A small image classifier, trained from scratch.
Data: trained on rendered rooms with furniture, 72500 training examples, 20.7 epochs.
Rows from block 9 of a small image classifier, named by matrix and row number. Rows with one number belong to one neuron. Each number is 128 + 32 x the weight over its row's rms, rounded and kept within 0 to 255. All counts start at 0. After the name is the row's rms in percent of the matrix's.
After each neuron's rows are labels from the 100 images, of 14976, where the neuron reaches its highest value: "strongest on" is what is common among them. Only what is clearly more common there than usual is listed. The data: rendered rooms with furniture. In brackets: how many of the 100.
# fc1: MLP up (model.blocks.9.mlp.fc1.weight, 480x160), inputs 0-159
# fc2: MLP down (model.blocks.9.mlp.fc2.weight, 160x480, transposed), outputs 0-159

fc1.255 123 [147 170 120 163 138 151 121 140  89 147 119  63 109 102 124 102 125 114 139 136  75  81 174 189 118 222  63 125 139 124  90 129 132 129 184 155 160  69 140 129 154  97 120 151 165 185 210 137 115 154 114  95 153 159 118 129 132  88 112  83 165 135 125 118  88  59  95 162 111 123 100 133  97 165 118 120 143 130 130 174 127 206  49 105 105 147 142 162 167  92 157 169  96 156 132  80 113 156 202 142 128  81 164 161 114 119 148 145 105 119 137 129 164 116  92 125 108 170  88 111 108 137 134 194 162 143 125 109  90 100 136 132 155  82 152 123  93 166 136 134 155 120  84 107 143 140 136 169 119  77 112 149  98 103 157  55 161 117 105  74]
fc2.255 116 [130 124 155  78 140  93  89 146  93 133 135  93 158 143 130  90 143 184 135  95 117 188 137 130 115 126  79 114 107 130 113 155 139 106 102 129  71  74  68 108  86 160 127 162 166 139 115 223 134 124 174 128  98 138 169  99 132 150 145 174 156 154 152  34  85 148 160 122 153 135 122 143 120 140  80 127  91 146 144 141 150  93  75 105 164 152 168 114 162 176 128 166 166 181 175  77 144 113 129 139 110 118 133 141 104 171 158 129 127 131 128 116 132 215  66  84 110 135  63 102  64 189 155 138  87  95 131 169 128 145 156 110 107 160 110  78 117  66 123 154 135 114 125 157 126 149 122 175 172 102  97 139 156 107 154 139  72 125  86 165]
strongest on: count: four (81); umbrella (63); sofa (52); table (46)

fc1.2 075 [ 77  82 155 147 151 106 164 173 148  91 130 138 124  74 176 103 169 126 108 114 134 149 140 131 163 113  93 122 174 131  93 138  88 185  55 113 165  83 110 136 144 166 138 105 142  94 122 155 107 154 144  92 102 154 203 138 211 126  73 151 132 169 109 128 114 115  94 144 132 125 189 154 165 143 138 107  83 104 140 188 123 110 141 144  93  79  84 132 166 134 163 162 143 162 196 145 105 125 112 132 119  81  77 116 121 125  54 100 145 124 170 132 134 134 181 166 116 134 109 132 110 160 111  84 197 113 108 111 132  80 101 142 158  80 101  65 203 101 155 187 124  88  89 149  90 145 157 145 162  96 102 122  78 105 158 124 129 135  93 117]
fc2.2 074 [140 110  78  82 129  62  86 125 135 151 140 106 170 167 144 106 138 143 103 164  90 186 152 109 128 122 109  82 169 150 152 155  93 136  99 126 111 137 171 165 187  44 133 173 112  87 104 129 151 115 130 118 144 107  68 159 106  96 165 188 138 111 109  95  69 119 140  86  75 126 169 153 144 164 126 128 138 141 123 129 154 101 140 157  63 145  98 109 111 174 157  82 121 140 162 122 135 122 104 169 134 101 192  97 133 111 142 135 149 185 130 107  95 160 135 155 175  90 164 141 169 170  84 163 112 119 133 192 164 115 125 134 137  61  70 160  94 165 152 198 107 125 140 134 122 162  83  92 164  86 126 133 137 130  91  89  94 156  51  90]
strongest on: flower (94); largest object: flower (74)

fc1.134 089 [161 117 134 107 129  32 168 222  84  69 127 142 157 175 155 190 127 230 131 102 103 100  97 140 123 183 142 130 116 195  93 158  80 169 141 128 118 104  91  98 106 143  62 147 163 144 105 144  74 136  94  94 134  55 176 160 104 138 156 140 157 161 150 112  97 159 100  94 123 134 100 124  87 122 135 126 141 120 104  80 153 116 137 100 131  92 193 155 168 139 125 103 131 131  86  91 137 106  94 132  83 106  97 106 131 140 170  89 115  98 201 112  92 106 114 129 147 136 128 146 202 134 140 140 144 139 148  80 146 121 157 120 132 157 151 117 107  89 109 185 147 103 137 115 147 135 104 124 187 121  74 149 101 124 154 130 114 182 134 112]
fc2.134 091 [134 189  82 118 135 123  93 173 137 115 136 125 130 187 188 136  66  91 118 162  95  51 140 110 153 182 158 131 161 110 148 118 139 185 136 101 195 129 179 131 166 115 157 154 102  86 179 129  72  97 124 157  97  97 149  88 119 121 156 116 158 170 138 118 141 140 105 144  89 122 149 136 110 139 161 139  74 109  92 138 159 123 108 133 125 154 220  99 103 166  87  44 156 182 128 133 148  93 123 157 161  96 172 128 156 115 135  91 134 117 116 102 145 169 124  70 156  90 109  86 108 119 121 115  68  89 138 195 190 177 107  71 120 115 106 142 133  69 151 127 155 125  71  70 143  74 123 145 126 128 126 143 101 114 109 135 144 146 162 112]
strongest on: count: zero (93); floor: furry (47)

fc1.147 098 [133  69  90 136  91 206 137 117 129 129 143 153  76 128 129  76 121 101 137 173 113 123 123 116 108 196 128 170 180  97  53 157 123 131 103 120 159 113  96 164 168  84 187 129 140  60 122 130 137 130 100 142 147  98 137  64 187 169 102 197 135 125 202 146 123 141  93 129 149 171 144 158 121 130 133 102 128 142 178 130 154 170 119 110 140 106 111 144 128 121 124 110  93 145 126 100 124 157 139 144 150 103 143  69  83 148  99 111 132  74  76 108  63 155  94 135  79 110 111 136 144 196  98 160 106  97 106 119 171 124  63 116 109 107 151 196 118 158 157 156 116 147 144 173 151 161 116 152 159 161 156 106 177  83 159  91  68 152  89  91]
fc2.147 097 [ 87 116 126 119 159 147  74 108 162 114 136 150 124  68 169 137 137 106  51  87 106  79 166 139  53 134 116 152 133 156 139 198  83 134  88 179  92 159 128 120 151 143 112 137 100  88 152 156  88 131  90 109 168 147 155 198 186 138  55 131 174 165 155 132  91 151  83  91 116  88 190 131 114 126 128 177  98 145  85 134 129 119 127 141 113 129 127  80 101 139 151 137 144 145 125  93 150  97 137 114 103 123 105 111 145 134 135  84 164 167 131 111 115 104 201  98 107 140 112 179 132 136 152 121 186  71 189 116 115 129 121 150 153  53 199 161 176 145 102  80 104 161 100 152  83 112 139 120 186 162 104 148 134 106 124  79 159 159 150 135]
strongest on: umbrella (68); count: two (44); largest object: umbrella (43); barrel (40)

fc1.85 117 [159 139 131 173 147  55 151 133  88 198 102 119 188 121  85 106 142 143 112 155 122  95 147 105  95 149 122 121 117 159 136 118 145 164 165 180 128 146 138 118 127 123 118 130 104  78 101 143 127 111 133  99  64 143 183 134 128 111 129 185 141 151 133 122 179 136  44 102 123 156 174 112 182 122 117 156 149  90 120 199 173  95  73 123 127 113 170 104 142 144 105 114 116 157 119 129 101 176  83  72  81 170 115 106 165 101 142 134 126 116  50 192 122 149 124 149 113 115 134  92 158  94 128 146 143  98 140  84 114  93  91 134  42 124 105 164 129  70 143 116 152 163 135 149 143  91 205 164 177 134  70  65  89 117 151 128 172 155 154 107]
fc2.85 132 [ 94 125 126 154 133 137 151 103 148 115 173  99  80  69  88 102 122 103 129  99 141 156  77 155 160 126 138  99 118 142 145 172 153 122 155  98 124 125 150 149 125  82 151 128  99 187 101 197 128 129 180 136 151 162 119  89 107 159 142 187 150 162 120 131  78 196 140 165 142 159 132  92 128  90 177 158 133 132  72 106 111 117 153 134 144 128 120 105 184 127 114 156 124 103 102 108 136 170 114 130 109 127 167 230 136  98 114 173  94  99 100 100 122 147 123 127 149 140 126 166  83 194 168  18 120  64  94 125 109 143 112  38 171 129  83 161 139  58 100 126  85  84 138  98  98 150 162 117 109 148 115 180  93 161 126 129 118 149 142 142]
strongest on: floor: furry (52); floor: plain (43)

fc1.47 063 [160  82 121 123  97 171 126 122 169  86 143 158 183 118 177 131 100 129  45 172 126  97 118  90 111 142  92 133 118 176 121  97 134 100  92 125 165 128  70  59 134 114 105 149 194  89 131 133  97 129 169 155 158 124 109 185 124 197 138 129 176 106 107 108 170 108 174  77 149  83 176 101  79 100 111 117 151 121 177 172 124 175 149 169 115 174 120 130 154 149 134 121 111 114 154 103  99  91 149  88 178 183 150 131 156 106  80 159  77 130 102 112 182 165 160 154 111 145 104 182 160 132 118 116 104 106 144  60 183  93 105  99  70 142  93 104 103 101 116 168  96 125  88 142 149 165  83 118 143 136 169  93 144  97 126 114 161  92 166 123]
fc2.47 056 [109 110  96 122 104 137 149 114 126 169 106 159 120 170 150 100  93 163 124 141 143 154 201 115 125 157 113 137 109 156 128 147 147 110  73 146 116 115 159 153 181 110 159 133 168 150  70 167 136  58  76 150 112 154  98  86 178 139 165  85  81 183 119 147 127  75 105 110  94  89  89 138 179 152 162 162 180  80 121 147 142 121 137 117 114 131 107 112  93 215 144  97  35 174 167 143 159  79 160 152 110 123 114 138 192 184 118 114 127 107 125 126 186 103  93  91 164 115 116 129 140 127 113 144 114 196 164 142 106  96  76 131 136 103 112  87 114 148 151 159 161 123 108 170 135 148  89 139  95  80 138 100 110 129 104 107 113 187  76  60]
strongest on: count: one (47); floor: rings (30)

fc1.353 114 [114 151 143 119 102 114 128 113  94  73  81 125 201 101 112 102 152  51 138 118 136 104  86 120 181 132 156 113 166 124 104 136 146 131 124 116 106 113 164 132 151 127 143  81 157 136 146 149 128 147 134 205 113  93 126 130 158 116 128 111 161 133 180 119 116 119 147  94 190 143 161 147 144 114 120  94  57 151 144 191 139 173 122  97 185  67 186  76  98  94 124  67 174 154 149 101 102 130 120 118 114 151  95 187  86 128 145  60 148 178  89  90 147 126 148 141 123 132  65 154  75 151 108 135 107 194  63 122 158 124  65 149 100 141 141 193  75 146 161 122 143 161 151  98 176 151 118 135  82  73 130 140 148 116 157 170 135 108  90 136]
fc2.353 117 [ 95 105  95  93 149 154 124  91 208  93 112 156 104 127  89 174 139 127 126 100 141 116 120 114 141 126 186 165 147 131 103 169 102 138  83 171 179 102 164 207 123 170  98 125  78 148 161  76 174 166  89  73 107  72 165 133 121  93  92 168 120  95 133 125 146  99 145  73 120  94 137 143 186 187 139 130  75 133 169 112 117 138 136  98 190 126 139  97 129 127 188 127 145 112  78 132 129 134 127 169 105  39 137 166 138 156 140 189 166  96 126 154 128 150 208 104 132 119 183 122 119 115 127  98 153 154 186 108 140  89 133 173 111 111  88 102  83 133 163  89 128 147 145 112 130 123  89 115 155  92 170 100 102 135 108  86 101  80 119 150]
strongest on: count: zero (58); floor: cracked (32); floor: wood (29)

fc1.158 127 [147 107 133 165  88 194 105  95 118  92 121  97 157 136  74 156  90 166  79 153 139 139 155  44 121 111 125 121 121 101 143 141 109 172 152 104  87 130  65 117 151 116  78  87 190 116 200 169 117 104 103 111 101 188 129 144  80  95 182  97 120  74 145 124 137 134  83 117 164  99 143 145  84 172 137  94 124 105 137 121 176 142 103 206 194 112 138 130 127 143 135 128  89  83 135 151 135 186 103 132 147 132 144 118 137  92 161 161 133  76 167 120  81  98 133 175 126 135 136  84 141 120  94 165 161 113  98 137  87 154 186 132 117 109 178 185  96 156 209 192 121 154 131 165  99  86 131 132 112  69 133 127 109 106 116 126 165 128 120 108]
fc2.158 126 [ 96 136 159 108 140 110 137 118 139 158 140 121 100  81 160 138 145 104  85 138 130 134 147 136 129 172 113 159 135  62 127 138  47 188 123 155 138 139  89  26 149 124 160  84 169  86 129 151  78  79 141 121 148  85  84 145 159  88 128 105  79  66 135  98 166 164 153  84 145 131  97 136 104  75  98 150 114 116 127 148 122 125 137 182 185 166 106 150 103 163 113  93 124 145 123  99 106 133 102 108 186  89 158  74 162 102 139 115 112 193 104 119 101 153 152 171 120 135 200 124 160 133 134 137 137 197 115  93 206 128 165 114 145  74 116 130 110 138 122 175 172  72 127 118  88 123 145 154 193 130 107 163 159 157  96  69 116 151 144 128]
strongest on: flower (72); count: four (48); largest object: flower (47)

fc1.417 101 [133 106 118 117 133 111 138 175 182 101  85  88  82 105 110  96 119 148 135  85  67 186 123 148 171 235 134 137  83 150 108 134 154  72 126 204 151 125 138 155 115  92 108  92  85 124 130 164 110 112 149 132 144 179  87 155 148 174 121  73 148 112 120 105 131 168 107  99 122 120 147 126 164 123 157  72 111 111 157 189 101  72 173  72 105  82 155 115  79 126 174 137 130 115  58 138  98 106 147 141 141 135 130 130 130  86 132 150 154  93 141 102 141 163  72  89 102 185 121 128 149 154 115 181 151 143  87 138 104  90 118  71 171  85 148  96 145 184 124  90 140 175 143 163 138 148 132 125 152 104 153 106 194 154  83 165 172 109 137 118]
fc2.417 102 [100  80 117 176 103 173 151 118 168  85  93 128 110 136 210 131 143 152  63  99  80 166  91 164  92 165 134 141  90 138 120 129 189 101 115 106 134 106 118  96 166 134 119 146 120 151 118 110 160  96 159 147 171  87  96 130  97 166 164 123 139  74 149 149 169 165 164  98  76 152 185 133 145  99 110 149  95 147 130 148 165 182 179  53 206 108 121 103 116 155 145  93 129  97 125 123 156  96  96  98 143  73 106 166 135  98 126 143 147 145 126 101 146 151 136  92 126 117  96 135 124 165 150 115 150 136 123 101 133 121  45 143 154  77 139  82 116 145 160 119 165  65 127 170 127 130 130 104 170  43 135 186  88  79 116 108 176 109 138 184]
strongest on: umbrella (72); largest object: umbrella (54)

fc1.217 109 [130 138 139 150 123 108 113 121 141 107 103 171 132 153  85 170 115  69 123  90  97  96 103 100 167 121 154  87  77 149  92  96  88 174 126 131  85 134 112  74 152 132 129 138 140 160 153 175 113 147 139 121 178 205  73 158 119 145 182 155 143 189 130 118 139 143 102 128  59  72 131 147 113 114 117 134 134 110 101 199 137 126 123 111 135 128 107 117  95 155 126 117 181 146 115 163 113 149 123 100 113 166 104  66 163 133 135 148  47 177 116 192 110 183 118  84 128  58 127 160 109  80 162 134 151 104  56 176 131 162  86  74 111 100 162 117 182 108 158 140 110 166 143 115 128 184 133 127  95 142 153  76 102 164 148 113 166 111 203 108]
fc2.217 107 [146 132  61 144 143 103 173 105 159 139 153 127 122  99 141 118 160  82 198  94 110  60  72  75 139  89 171  95 132  90 123 107 102 158 171 112 117 156 161 128  89 163 175 147 152 151 145 193 138 139 180 152 134 118 117 146  62  87 187 136 107 168 126 103 123 189 132 156 129 115  80 146 147  86 168 150 169 127 132 154 135 161 124 156 151 135 141 152 139  72  76 146 111  80  94 135 101 139  98 140  86 196  78  68 146 108 157 149  76  84 145  89 101 123  75 122 171 137 166 149 106 105  77  99 142 116  87 161  89 139 155  87 146 118 160 132 108 135 139 125 134 162 157 120 115 152 109 133  98 124 123  91 126 219 142  90 154  93 189 103]
strongest on: floor: furry (55); umbrella (51); barrel (38); largest object: umbrella (31)

fc1.149 121 [156 134  91  94 130  93 108 143 170  99 128 155 174 165 103 103  81 149 160 113 120 141 126 185 128 136 101 159 126 139 115 107 125  99 153 118 152 120 144  88 166 148 135 126  79 192 113  94 104 191  84  82 112  72 116  72 154 136 177 172 130 133  75 124 116 110  99 185 157 130  57 176  93 174 148 106 143 114 188  78 167 156 159  51 165 102 110 124 101 169  79 137 135 162 194 158 101 134 180 115  80  89  77 151 103 137 140 131 113 154  84 167 101 134 152 154 161 137 122 141 185 145  53 161 112  86 138 109 108 134 155  84 130 113 102 184 157 132 128 114  84 117 154 129 139 126 182 125 114 124 154 104 150  81 139  82 197 124 120 128]
fc2.149 131 [120 105 189 150  89 142 127 212 132 156  93 173 104 113  80 129 122 120 108  69 132 126 111 109 139  87 169 146  99 104 147 165 123 172 155 162  94 130 176  97 134 183 175 111 183 114  64 128 103  84 107  97 147 180 120 180 151 132 108 130 177 119  80  96 101 112 187 165 111 154 159 117 161  71  85 140  78  98 165 138 133 157  82 115 123 139  70 160  84 163 169  74 139 130 120 113  82 140 149  81 122 147 154  82 192 169 108 168 132  91 151 167 126 167 102 104  75  95 155 130 145 148 150 136 138 130  99 104  93 151 117 138 108 190 110 139 171 113 160  96 123 143 142 155 120  73 100 112  88  99 139 139 161 132 145  70 150  87 183 105]
strongest on: count: zero (63); floor: marbled (28); floor: mosaic (26)

fc1.467 131 [ 80 136 130 109  96 112 153 142 122  82 171 149 129 108 143 150 121 148 110 108 115 144 118 168 176 144 132 100 129  56 136 148 130 146 109 147  85 143 147 134 158  68 158  97 151 119 166 124 116 129  96 102  76  99 132 105 119 167 134 156 171 156 153  44 147  96  84 139 106 126  46 108 163 118 135 159 104  84  93 131 156 150  95 131 185  53 101 145 195 145  96 129 119  89 167 138 151 141 184 144 109 119 140  85 174 155 134 106 141  97  98 148 114 129  55  70 146 175 208 134 177 107 107 151 115 133 171 155 158 130  62 125 154 159  95 188 131  87 114  89 156 108 187 122 126  91 108 108 203 187  92 141 122 139  97 139 118 119 159 161]
fc2.467 136 [115 188 160 150 146 100  69 110 161 177  73 175 182 160 146 110 117 178 126 170 166 115 132 155 183 131  85 129 111 110 117 128 137 140 127 115 120 132  88 119 146 159  89 119 159  72 136 129 150 157  93  91  98 163 126 118  77 133 111  89 101 138  61 144 174 108 143 140 147  84 164 128  91 119 129 131 105 145 123 118 131 152 136 131  65 115 164 111 163 133 122 114 162 151  62 107 182 161 127 151 136 203  45 143 178 112 150 112  86 145 129  77 171 141  93  36 136  61 102  96 124 146 118 125 170 141 124 121 124 147 150 196 154 113 129 108 114  67 180 115 123 163  83 141 117 144 177 189 145  86 109 115 127 108 135  68 162 105 168 129]
strongest on: count: zero (69)

fc1.346 122 [100 181 145 111 109  74 149 123 119 169  94 159 121 152 131 210 111  80 138  93 118 151 126 143 160 130 152  93  97  94  79 142 137  93 103  74 113 143  76 106 182 119  66 126 105  79 143 203 155 100 180 141 188  97 126 151 100  59 150 138 155  92 110 165 140 149 145 168 195 164 168 129 104 150 166 129  53 139 118  84 158 115 133  80  95  85 100 102 154 179 141 182 155  91 163 135 100 124 145 141  99 102  88 121 119  96  99 106 143 149 143 172 108 130 154 112 161 134 148 154 184 138 107  88 151 139 125 134 100 107 129 121 158  85 155 104 195 147 145 128 106  68 160  98 137  50 126 117 149 165  87 182 127 150 139 150 129 120 128 162]
fc2.346 123 [136  95 122 144  99 193 132 137 177 122 180 123 112 173 162  88 129 160  78 123 136 121 101 155 168 140 102 152 109  91 181 141 120 145 116 123 142 132  93 111 132 123 104 157 147 172 114 112 174 124 160 146 121 102 106 137 140  54 185 130 154  99  87  63 101  69 137 133 127 163 118 153  91 137 102 193 203 134 138  63  74  98 142  55 144 142 122 119  79 186  87 121 103 142  92 117 157 138 163 126 140 128 160 100 190 115  97 139 177  45 161 146  97 108 121 120  78  63 135 148 124 202 136 124  85  84 166 121 127 116 158 139 172 125 130 141 150 134 127 169 127 221 131  93  96 141 147 108 157 108  60 126 124 115 118 104 117 139 108 114]
strongest on: count: zero (93)

fc1.131 052 [ 81 148 148 146  79 109  69 165 135 114 158 134  47 133 137 180 114  90 121  96 160  74 129  41  85 113 100 129 191  76 146 104  86 142  98 136 138 138 120 154 115 177 112 121 137 167 128  71 173 119 154 149 189 101 111 134 185 133 123  65 171 169 124 117 143 100  96 117 119  92 163 130 114 151 145 144 125 123 132 118 187 145 109 140 182 163 122 135 153 143 144 117 118  97  83  98 101 127 124 166  94 148 177 149 149 113  99 117 174  81 100 122 103 138 155 141  97 140 130 107  48 144  88 149 163 163 127 129  95 161 154 182 108 205 118 133 124  65  96 135 145 100  82 138 120 106 113  86  89 161 179 135 122 119 133 216 160 172 143 120]
fc2.131 055 [ 71 137 170 125 105  85 111 144 122  95 121 146 100 119 164 179 105 110 175 190 103 176 152 143 177 163  72 156 170 204 114 146  73 170 147  89 119 149 134 129  65  89 146 142 158 111 100 136 136 161  96 149 199 157 123 124 146 161 102 189 115 107 118 154 114 112  76 156 164 172  67 112 130 127 152 163  72 116 105  90 131 153 111 110 122 137 151 123 168 161 165  87 112 163 108 139  75 114 148 146  83 116  86 129 152 105 191  86 175 107 159 108  53 199 135  96 161  99 140 144 117 113 157 107 114 159 128 104 136 165 110 106  97 122  98 127  89 109 146 160 100  56 160 104  88  90 134 122 134 155 156 139 112 140 105 166 108  81 120 192]
strongest on: count: one (59); floor: wavy (41)

fc1.322 106 [113 123  94  88 151 109 144 154 161  54 127 133 110 115  80 155  97  58 181 118 147 102 154 122 156  88  80 121 142 109 104  91 128 126  99 137 119  69 119 129 143 114 160 110 146 100 137 137 106 174 173 145 172  85 110 101 108 155 171 133 195 116 168  66 133 133  90 154 118 124 161 128 139 112 129 122 109  83 115 101 150 133  74 121 131 170 210  96 165 144 121 122 131 151 140 162 101 155  57 130 123 172 138 124 158 157 144 166 206 152 133 138 146 175 162 105 167  94 148 180 142 136 151 120 126 129 181 119  75 116 132 111 101  92  94 127 118 107 167  65 116  94 146  90  86 167 193 120 136  74 126 167  83  60  89 185 117 107 165 187]
fc2.322 101 [129  86 144 154 132 158 186 119 139 154  95 173 149 121  18 185 124 125 191 154 156 120 168 135  70  67 149  96 153  69 113 154 157 118 126 148 121 147 153 142 114 129  86  61 125 170 124 135  97 113  66 122  98  82 175 135 131  78  97 110 126 100 188 117 122 129 142 153 153 119 143 111 131 126 136 134  86 140  78  92 187 129 118  96 105 129 147 138 155 106  90 143 197 154 134  80 137 138 131 134 145 143 112  81 107 101  79 104 103 117 131 105 159 106 100 151 190 139 121 124 133 157 159 157 136  80 125 181  69 150 110 120  98 138 123  86 149 134 144 140 152  86 153 164 141  75 113 138 148  66 195 181  97  92 121 169 204 135 170 157]
strongest on: flower (53); largest object: flower (42); table (40)

fc1.138 083 [ 82 106 124  40 123 171  92 136 155 146 115 105 115 126  55 136 123 144 118 127 139  92 102 146 181 129 108 126 132  98  92 104 118 139 112 148 111 148  86 130 150 194 141  99 148 139 101 203  79 175 174 101 131 108 103 177 100 152 199 129  64 102 144 157 174 165  38 101  88 180 193 120  92  74 128 143  73 129 125  90 164 136  95 146 118 151 123 157 116 125 103 129 184 120 153  88 119  96 194 117 129 168 146 131 126 103 168 134 143 159 163 134 148 124 122 167 150  74 146 148 140 155 113 150 164  94 122 113 117 168 127  88  86  87 137 147 181  88  95  99 198 126 122 111 142 148 106 177 108 144 135  80 146 154 193 144 102  98 141 129]
fc2.138 084 [178  89 153 128 193  73 140 127 146 123 133 172 158  98 129  66  85 121 153 142  92  96  61  55 127 136 210 127 104 119 154 137 139 104 190 173 107 154 165 116 109 156 106  76 123 119 102 114  77 151 140 118 162 120 107 141 146 143 160 129 162 157 139 120 159 119  71 130 152 125  94 125 138  53 104 116 121 210 136 131 136  55  77 128 137 166  80 142  95 150 115 202 106 110 154 106 197 120 130 155 120 154 188  66 182 140 151 141 177 121 188 139 140 100 103 130 130 165 124 138  48 113 156 114 118 110  98 149  67 113 163 139 134  91 139 110 117 117 119 124  95 118  93 149 148 164 107 116 100 133 147  80 137 139 124 139 134 108 172  84]
strongest on: count: zero (57)

fc1.227 159 [123 172 100 168 130 216 120 122 114 156 144 124 112 119 144 125  83 165  97 161 162 136 188 147 168 131 171 129 149 145  81 127 148 116 123 124 111  97 110 133  97  91 125  82 129 130  96  79 158 125 125 147 112 137 137 152  90 107 121 141 133 135 115 123 159 116  82 118 129 126 152  87 122  83 178 126  53 142 132 134 144 142 158 107 162 168 173 135 135 142 133 147  98 154 147 118 126 159 147  80 153 123 136 107  69  46 156 156  61  25 128 106 150 109 105 106 174 117  87  74 107 121 131 152 113 132 135 136 116 175  72 169 173 153 139 117 106 125 222 207 109 193 107 130 150  45 173 135  90 125 157 166  98  92 144  69 116 136 156 130]
fc2.227 158 [136 176 149 163 104 133 104 177 138 147  78 116 126 171 156 155  90 169 102  68 135 129 163 125  93 133 105 145  91 127  92 119 101 134 164 122 152  57 127 160  71 156 172 102 154  81 119  51 154 161 107 158  90 167 122 128 120 173 175 153 117 140 147 123 160  94 115 169 174  81 116 114  98 144  68 126 137 181 118  87 128  78 118 130 136  95 140 171 151 166  92 108 130 170 108  82 105 107 135  95 155 207 111 167 130 130 182 121 117 133 159 144 116 149  99  65  86 163 107 113 131 103 197  78  76 165 117 130 115 125 204 148 149 153  94 122  74 138 126 175 146 118 147 143 119  76  87 184 120 143  88 159 180 126 104  71 106 131 119 118]
strongest on: count: four (80); sofa (57); ladder (53); largest object: sofa (45)

fc1.186 076 [191 111 169 154 149 132 138 148 121 112 139 161 114 121 159  98 187 155 152 141 121 125  97 162 140 176 148 144 115  55 158 134 130 106 153  90  81 105 131 100 157 134 148 126 130 201 123 160  95  74 145 115 148  67 158 138 148  89 178 140 175 106 135 101 121 145 102 185 125  99 145  85  75 164 103 129 113 120 126 154 163 175 163 144 128 126  94 141 104  51 144 178 119  47 117 124 167 147 116 124 169 191 120 114 114 167 127  91 134 142  73 109  77 116 165 192  77 137 130 109  85 130 108 125 160 133 113 107 105  66 137 116 113 195 125 152 118 120  98  95  86 186 114 106 133 115  55 113  67 145 116 142 207 138 146 142  81 149  96 109]
fc2.186 070 [108 197 115  83 109 147 107 131 131 148 104  70 138 142 157 101  93 124 131 105  75 141  93 130 104 120 100 142 140 126 142 125  55 172 159  68 130 107  89 139 153 142 177 192 134 162  90 144  71 138 144 118 146 131 187 100 119 200 179 151 110 147 111 109  81 107  75 165 192 111  80 109 150 179 126  85 159 113  87 122 177 119 177  91 141 168 169 174 160 164 142 153 162 109 137 153 149  62  92 100 136 143 152  96 107 146 115  95 104 108  93 139  99 177 194  99 142 109 149  93 134  70 148 133 168 141 121  99 131  87 164  98 147 133 100 173 125 126  94 125 131 104  92 115  65 115 178  76 160 169 174 145  90 124 176 109 146 131 120 151]
strongest on: count: one (53); count: zero (45); floor: camouflage (37); largest object: table (27)

fc1.449 106 [ 89 158  97  90 107 128 143 139 134 145 189 116 142 133 156 172 102 162 109  87 166 138 101  30 105 140 127 125 148 129  83 103 120 118  99  71  89  97 108  86 188 104 149 109 156 159 110 129 211 123 139 139  88 116 113 164  79 170 194 168 197  89 161 114 132 129 120 171  92 134 131 166  60 108 168 139 202 148 163 164 190 124 119 145 131 135  92 113 163 134 116 165  83 126 140 125 123 143 141 130  85 151 141 124 178 141  63 165 100 117 121 164  56 111 117 145 101  73 130 130 146 122 143 146 165 171 156 174 112 107 123  87 101 153  51 132 107 112  89 131 120 115  97  81 129  96 112 123 129 141 154 151 128 171  79 148 109  92 163 162]
fc2.449 104 [148 192 149 100 100 128 151 128 126 125 146 110  69 185 114 165 200 141 116 142  93 138 139 129  79 103 114 113 101 125 184 121 158 118 131  73 107 126 146 132 141 122 156 131 188 120 137  94 103 119 113 173 106 164 144  96 127 150  79 153 147 201 134 132  85 202  75  79 200 104 120 152 132 154 130 109 102 151 139 126 131  64 121  85 118 165 175 130 143 116 156  53 105 139 185 108 109 169 113  56 138 125 175 190 155 117 150  68 118 103 150 107 144 127  73  98 154 134 142  33 111 142 129 109 129 112 129 112 130 141 138 128  93 143  88 116 120 115 135 159  99 223  74 133 149 162 145 117 141 106 149 100 138 110 113 164 178  93 141  78]
strongest on: count: one (78); barrel (39); largest object: barrel (38)

fc1.252 119 [198 132 162 148 103 152 212 163 123  82 164  97 139 141 163 128  66 135  67 150 118  93 139  67  75 119 146 168  71 133 162 138 106 115 130 117 170 150 110 150  91 113 114 116 125 135 125 134 131  63 136 159 102  99 108 177 124 142 127 101  97 150  74 111 129 128 120 133 110 141 213 152 115 189 119 155  98 155 101 118 113  92  82 124  73 122 120 164 125  87 117 119  85  85 188 168 121 169 127  91 131 152 146 148  69  82 105  46 147 190 126 116 203 102 150 107 136 179 135 154 134 112 124 131 138 103 109 141 166 118  84 113  80 147 108 177 126 102 157 151 110 109 137  70  88 151 141 166 130 148 167 111 187 141 174 143 103 170 137 128]
fc2.252 124 [175 139 133 103 115 105 112 145  20 124 142 155 160 138 106  77 144 132 148 171 158 119 100 151 194 159 170  82 114  77  85  80 109 197  89 143 122  99 135 127 145 131 130  80 130 125 123  99 129 180 146 137 141 110 156 141  61 115 167 133  96 152 105 174 158  89 105  85 100 171 145 159 133 139 101 107  98 117 164 116 100 188  96 131 141 121 119 159 108 111 138 140 115 123 163 135 127 172 120 163 154 107 127 162 194 117 124  73 179  85 156 128  85 110 106 139  88  88 103 155 138  95 148  42 129 202 153 105 148 170 102 114 141 146 165 107 145 147 129 211 150 127  80 120 176  90  97 141 144 167 122 124 131 149 108 113 132 111  53 187]
strongest on: count: one (99); largest object: ladder (25)